config.toml
train_examples = 195000
horizontal_flip = false
translate = 0.06
drop_path = 0.15
beta1 = 0.9
Rows from block 6 of a small multi-label image tagger, named by matrix and row number. Rows with one number belong to one neuron. Each number is 50 + 15 x the weight over its row's rms, rounded and kept within 0 to 99. All counts start at 0.
After each neuron's rows are labels from the 100 images, of 14976, where the neuron reaches its highest value: "top examples" is what is common among them; "patch colour" is the nearest of a few named colours to the mean colour under the peak. Only what is clearly more common there than usual is listed. The data: flat shapes of many kinds, plain or patterned, on busy backdrops.
# fc1: MLP up (model.blocks.6.mlp.fc1.weight, 768x384), inputs 192-255
# fc2: MLP down (model.blocks.6.mlp.fc2.weight, 384x768, transposed), outputs 192-255

fc1.181:40 55 32 44 45 55 47 55 29 40 44 59 62 54 49 38 54 56 43 34 53 51 79 71 60 64 55 65 45 53 64 50 53 50 72 50 53 47 30 99 33 75 46 53 44 45 56 33 45 47 61 58 31 77 51 46 49 54 19 57 33 43 60 43
fc2.181:60 80 41 36 53 57 44 41 43 34 43 51 46 45 27 58 52 52 39 32 43 59 63 63 58 66 11 67 63 47 66 37 57 31 62 48 47 43 48 59 47 60 48 43 52 65 22 50 32 54 58 44 44 49 55 17 40 55 55 67 38 17 44 49
top examples: green shape; its colour: green
patch colour: green

fc1.260:39 43 36 44 44 55 51 33 36 52 47 47 40 55 43 38 50 42 47 46 43 53 68 61 61 57 72 54 34 49 85 48 46 39 45 53 46 40 35 98 45 45 58 45 61 53 48 41 41 64 56 69 66 55 44 55 47 61 13 86 28 55 43 58
fc2.260:53 45 68 27 23 51 70 34 73 27 48 69 27 45 29 56 33 53 32 49 71 50 52 72 40 44 51 50 62 58 45 57 44 50 74 66 40 57 21 56 24 56 60 39 56 57 64 34 35 43 36 64 38 67 26 50 60 35 46 72 16 40 50 41
top examples: green shape; its colour: green
patch colour: green

fc1.366:42 45 41 39 41 52 52 58 41 52 41 70 53 56 52 42 50 52 56 48 45 43 70 57 48 57 61 54 39 39 78 54 47 44 67 42 49 41 30 99 27 66 47 53 38 82 37 51 28 56 55 56 32 63 52 55 35 42 20 54 30 66 54 41
fc2.366:85 49 76 47 59 79 59 38 56 26 56 61 41 58 34 68 38 51 41 79 50 50 42 54 49 24 25 38 58 47 33 45 40 27 83 70 35 41 40 23 42 48 41 67 40 46 80 49 66 41 46 61 35 53 44 48 85 33 84 33 36 34 63 35
top examples: green shape; its colour: green; count: one
patch colour: green

fc1.400:42 47 36 48 39 53 48 32 39 53 46 40 42 51 46 49 46 35 50 45 37 43 73 61 60 42 66 58 47 47 64 42 44 36 52 49 49 23 36 88 46 38 70 43 71 53 45 31 27 66 76 65 63 63 47 46 36 65 20 71 34 47 23 52
fc2.400:55 48 73 23 26 32 57 35 72 39 42 67 29 44 32 60 42 46 33 58 67 60 53 68 37 39 51 55 50 55 40 59 44 53 69 61 36 55 19 60 25 65 57 40 56 62 64 19 31 38 52 65 46 57 33 39 56 40 49 51 17 41 46 35
top examples: green shape; its colour: green
patch colour: green

fc1.519:42 54 46 32 24 52 68 53 59 50 29 66 35 45 55 42 37 73 45 69 63 24 83 57 33 46 69 54 42 51 59 69 54 53 46 32 64 48 36 84 24 59 58 56 55 49 53 47 35 71 43 50 60 48 38 57 44 48 00 64 38 87 60 48
fc2.519:60 54 46 26 33 76 58 51 60 44 64 61 35 45 68 68 53 73 27 59 62 53 23 79 51 55 51 37 36 47 28 48 49 42 35 46 52 19 37 34 35 67 54 80 71 41 48 52 27 37 57 52 44 32 44 38 64 44 69 43 35 39 18 36
top examples: purple shape; its colour: purple
patch colour: purple

fc1.586:40 48 37 20 41 37 65 57 35 28 46 47 49 49 36 38 43 68 42 37 43 40 78 74 24 50 50 57 40 43 71 69 52 51 47 53 84 48 25 86 40 73 51 38 63 58 46 50 33 49 54 81 34 61 42 54 52 61 08 72 31 59 42 47
fc2.586:67 42 58 41 40 53 56 34 64 10 39 68 30 47 68 44 42 58 51 72 64 50 41 68 44 68 65 58 63 55 44 58 27 26 75 50 51 30 26 38 23 48 86 49 55 67 75 53 40 38 45 77 39 38 31 43 40 38 73 52 31 45 48 49
top examples: red shape; its colour: red
patch colour: red

fc1.761:53 59 40 49 54 46 45 56 62 52 56 50 40 49 49 61 55 45 53 29 51 62 78 54 55 23 40 33 52 66 73 42 47 39 63 49 45 35 57 98 46 57 75 53 38 53 24 63 47 58 64 56 52 65 37 33 51 44 16 58 49 18 60 32
fc2.761:25 36 29 37 44 71 65 45 80 38 51 70 34 59 64 40 50 47 83 66 57 29 32 41 45 52 76 58 32 53 39 57 42 61 28 34 47 21 45 42 41 53 54 61 63 20 49 56 20 74 65 56 53 35 45 50 39 45 52 48 55 60 41 51
top examples: orange shape; its colour: orange; frame
patch colour: brown

fc1.105:43 58 34 30 44 38 61 48 30 47 49 49 51 58 30 47 51 72 46 35 43 47 68 72 35 57 53 57 37 44 71 47 51 45 46 49 94 44 24 98 40 64 63 48 50 56 48 51 29 53 79 73 44 62 49 46 47 50 12 63 21 49 41 49
fc2.105:66 19 67 57 33 53 59 24 64 22 42 65 23 40 67 47 38 59 51 77 63 48 36 67 52 56 69 29 62 50 40 44 35 32 75 51 55 38 35 43 31 46 76 51 56 69 77 52 58 42 43 72 45 40 28 52 52 44 79 37 28 46 51 61
top examples: red shape; its colour: red; count: one
patch colour: red

fc1.228:60 56 50 68 57 54 60 43 09 36 71 21 66 51 48 51 51 51 81 47 06 55 88 61 57 44 41 42 30 22 55 26 25 50 52 56 60 50 68 61 73 31 58 44 60 46 45 79 49 47 41 43 42 55 60 60 51 79 44 57 56 50 41 39
fc2.228:34 49 48 49 53 50 65 43 00 18 54 11 66 55 48 55 46 56 69 60 00 40 37 55 46 51 50 56 57 43 44 49 13 49 50 46 45 57 61 44 73 59 48 62 54 38 53 99 47 54 52 56 44 49 58 56 49 65 60 43 50 60 48 52
top examples: red shape; its colour: red; flower
patch colour: brown

fc1.675:45 51 42 35 27 51 61 47 40 29 38 65 47 52 52 36 42 77 56 55 44 34 86 66 34 43 69 51 22 46 58 72 42 52 56 50 72 44 30 87 32 63 55 42 41 53 55 62 38 58 46 52 38 59 44 62 52 47 03 60 16 63 59 45
fc2.675:62 58 62 38 37 58 56 47 65 36 45 61 44 32 75 61 44 58 42 66 69 77 50 72 47 62 41 57 65 56 40 40 34 36 61 39 56 37 38 47 32 54 70 45 53 65 61 53 31 31 48 61 37 17 43 28 51 41 69 46 34 21 42 44
top examples: purple shape; its colour: purple
patch colour: purple

fc1.80:67 57 45 58 62 55 64 45 05 37 66 20 73 49 44 56 54 45 81 42 07 55 73 61 60 44 48 38 33 21 53 29 12 47 48 59 61 40 64 58 73 34 48 42 60 54 45 90 55 50 53 41 40 49 58 53 55 86 48 54 55 46 45 37
fc2.80:39 45 49 53 58 50 67 42 00 19 57 09 67 61 47 56 47 53 71 59 00 41 39 54 46 47 49 56 56 42 45 47 14 46 50 51 45 52 66 45 75 57 51 61 55 43 54 99 49 52 52 55 46 52 59 51 50 66 60 42 53 58 48 52
top examples: red shape; its colour: red
patch colour: brown

fc1.297:41 57 39 35 40 55 68 47 38 31 45 51 49 50 68 31 53 76 44 59 42 36 74 80 42 56 57 22 30 44 71 57 44 55 49 47 83 49 27 83 38 71 49 51 49 68 43 48 35 66 47 59 36 51 40 62 54 53 14 57 07 67 53 41
fc2.297:51 45 69 41 30 47 61 34 58 10 40 66 40 48 52 46 40 64 53 65 59 46 45 62 43 51 49 64 53 53 40 62 22 55 72 45 55 45 21 44 18 53 46 42 49 34 69 59 43 54 38 72 36 27 36 46 62 39 65 46 20 47 57 52
top examples: red shape; its colour: red
patch colour: red

fc1.88:58 59 48 61 57 50 41 51 78 53 57 66 41 39 48 42 46 32 81 45 72 59 87 36 69 40 42 33 49 66 76 57 39 50 77 62 27 55 58 64 41 53 54 52 38 67 38 64 55 43 50 52 43 51 30 39 65 30 35 65 72 56 60 42
fc2.88:24 38 38 44 51 64 65 47 81 41 58 68 38 58 63 48 50 48 93 64 56 35 36 29 44 48 64 51 37 58 39 56 39 54 43 40 39 36 48 44 43 49 49 58 54 33 43 67 32 68 57 56 48 42 46 54 44 38 53 43 64 52 47 49
top examples: orange shape; its colour: orange
patch colour: brown

fc1.575:41 56 34 30 30 43 50 55 44 49 32 61 48 35 52 42 43 74 46 50 59 51 78 55 52 66 56 46 39 56 72 58 58 46 61 36 67 40 29 99 23 54 51 55 43 56 39 48 34 56 60 46 51 59 43 54 43 47 00 51 22 55 60 49
fc2.575:75 69 59 51 51 74 40 42 58 30 33 55 51 50 40 43 45 49 41 63 64 48 53 73 54 46 18 33 70 38 53 40 49 30 57 49 52 43 31 59 35 62 58 37 41 73 53 44 52 26 44 72 23 47 39 22 59 58 68 56 33 31 41 69
top examples: purple shape; its colour: purple; its colour: green
patch colour: purple; green

fc1.623:52 36 45 55 36 63 47 27 47 44 29 45 47 56 45 44 37 51 56 62 44 27 83 52 62 44 72 40 43 37 57 56 41 52 42 51 41 37 36 94 46 36 48 35 52 49 35 50 50 67 37 53 54 36 41 54 51 65 00 58 28 59 62 71
fc2.623:54 48 57 17 27 38 63 46 78 38 50 64 34 45 37 52 44 56 37 41 76 59 47 76 52 45 38 50 59 63 53 52 35 39 60 68 37 54 24 42 23 52 60 42 76 57 54 42 24 41 47 71 37 65 28 38 52 43 46 67 21 30 38 44
top examples: green shape; its colour: green; its colour: teal; largest shape: circle
patch colour: green

fc1.484:42 36 46 42 44 49 41 51 29 48 45 58 57 49 61 54 67 57 53 44 38 52 72 69 53 63 61 58 40 47 83 51 58 49 56 35 67 47 33 99 28 68 50 55 55 70 54 38 37 38 62 60 39 70 59 55 44 53 12 47 33 56 51 40
fc2.484:48 58 51 32 46 82 53 43 52 32 43 57 52 37 29 78 11 56 42 68 56 26 59 66 59 54 65 46 51 50 50 42 46 19 71 46 44 24 40 42 44 74 89 52 59 61 57 58 11 53 51 50 27 55 42 32 61 39 65 64 34 45 37 40
top examples: green shape; its colour: green
patch colour: green

fc1.495:34 52 43 36 39 42 73 39 62 37 46 68 31 47 60 36 40 63 54 59 65 38 72 51 44 38 62 49 22 54 72 74 39 54 70 43 62 45 35 87 15 53 48 43 44 46 55 55 44 67 61 50 51 64 38 59 54 38 08 62 28 63 66 45
fc2.495:55 64 32 29 34 52 54 35 77 15 41 89 20 44 70 31 56 59 44 59 70 37 29 78 71 69 67 36 27 50 58 64 56 52 49 53 64 42 25 47 17 56 46 54 60 71 41 46 28 66 52 58 51 49 38 55 45 41 37 65 26 48 35 53
top examples: purple shape; its colour: purple
patch colour: purple

fc1.425:43 48 30 55 61 61 19 51 60 63 38 36 57 49 49 48 51 16 35 24 34 46 56 31 72 47 36 41 59 62 57 24 68 40 57 53 13 53 55 59 72 36 43 57 86 55 45 10 55 57 45 45 58 50 77 51 47 72 59 60 53 45 49 75
fc2.425:59 45 46 52 71 41 21 40 55 57 38 37 55 46 58 48 50 00 37 74 49 44 43 30 58 50 63 51 49 56 46 24 58 60 56 42 11 42 57 50 72 44 51 54 53 55 56 05 44 45 50 45 55 51 74 53 47 60 44 42 49 66 50 56
top examples: green shape; count: four; its colour: green
patch colour: green

fc1.290:55 60 56 43 32 51 60 37 41 23 39 60 46 59 62 52 49 79 58 66 34 39 83 57 37 40 70 40 34 31 56 71 52 66 49 57 58 34 39 79 33 74 50 52 38 51 54 70 41 56 52 42 39 49 38 47 46 53 00 39 18 65 60 41
fc2.290:32 50 49 14 21 50 65 43 69 34 54 69 34 35 43 50 40 75 42 54 67 52 34 72 49 53 49 65 53 62 46 61 38 41 44 45 50 42 22 45 24 60 57 54 86 49 63 53 12 50 53 62 50 41 37 33 54 43 50 64 19 43 23 41
top examples: purple shape; its colour: purple
patch colour: purple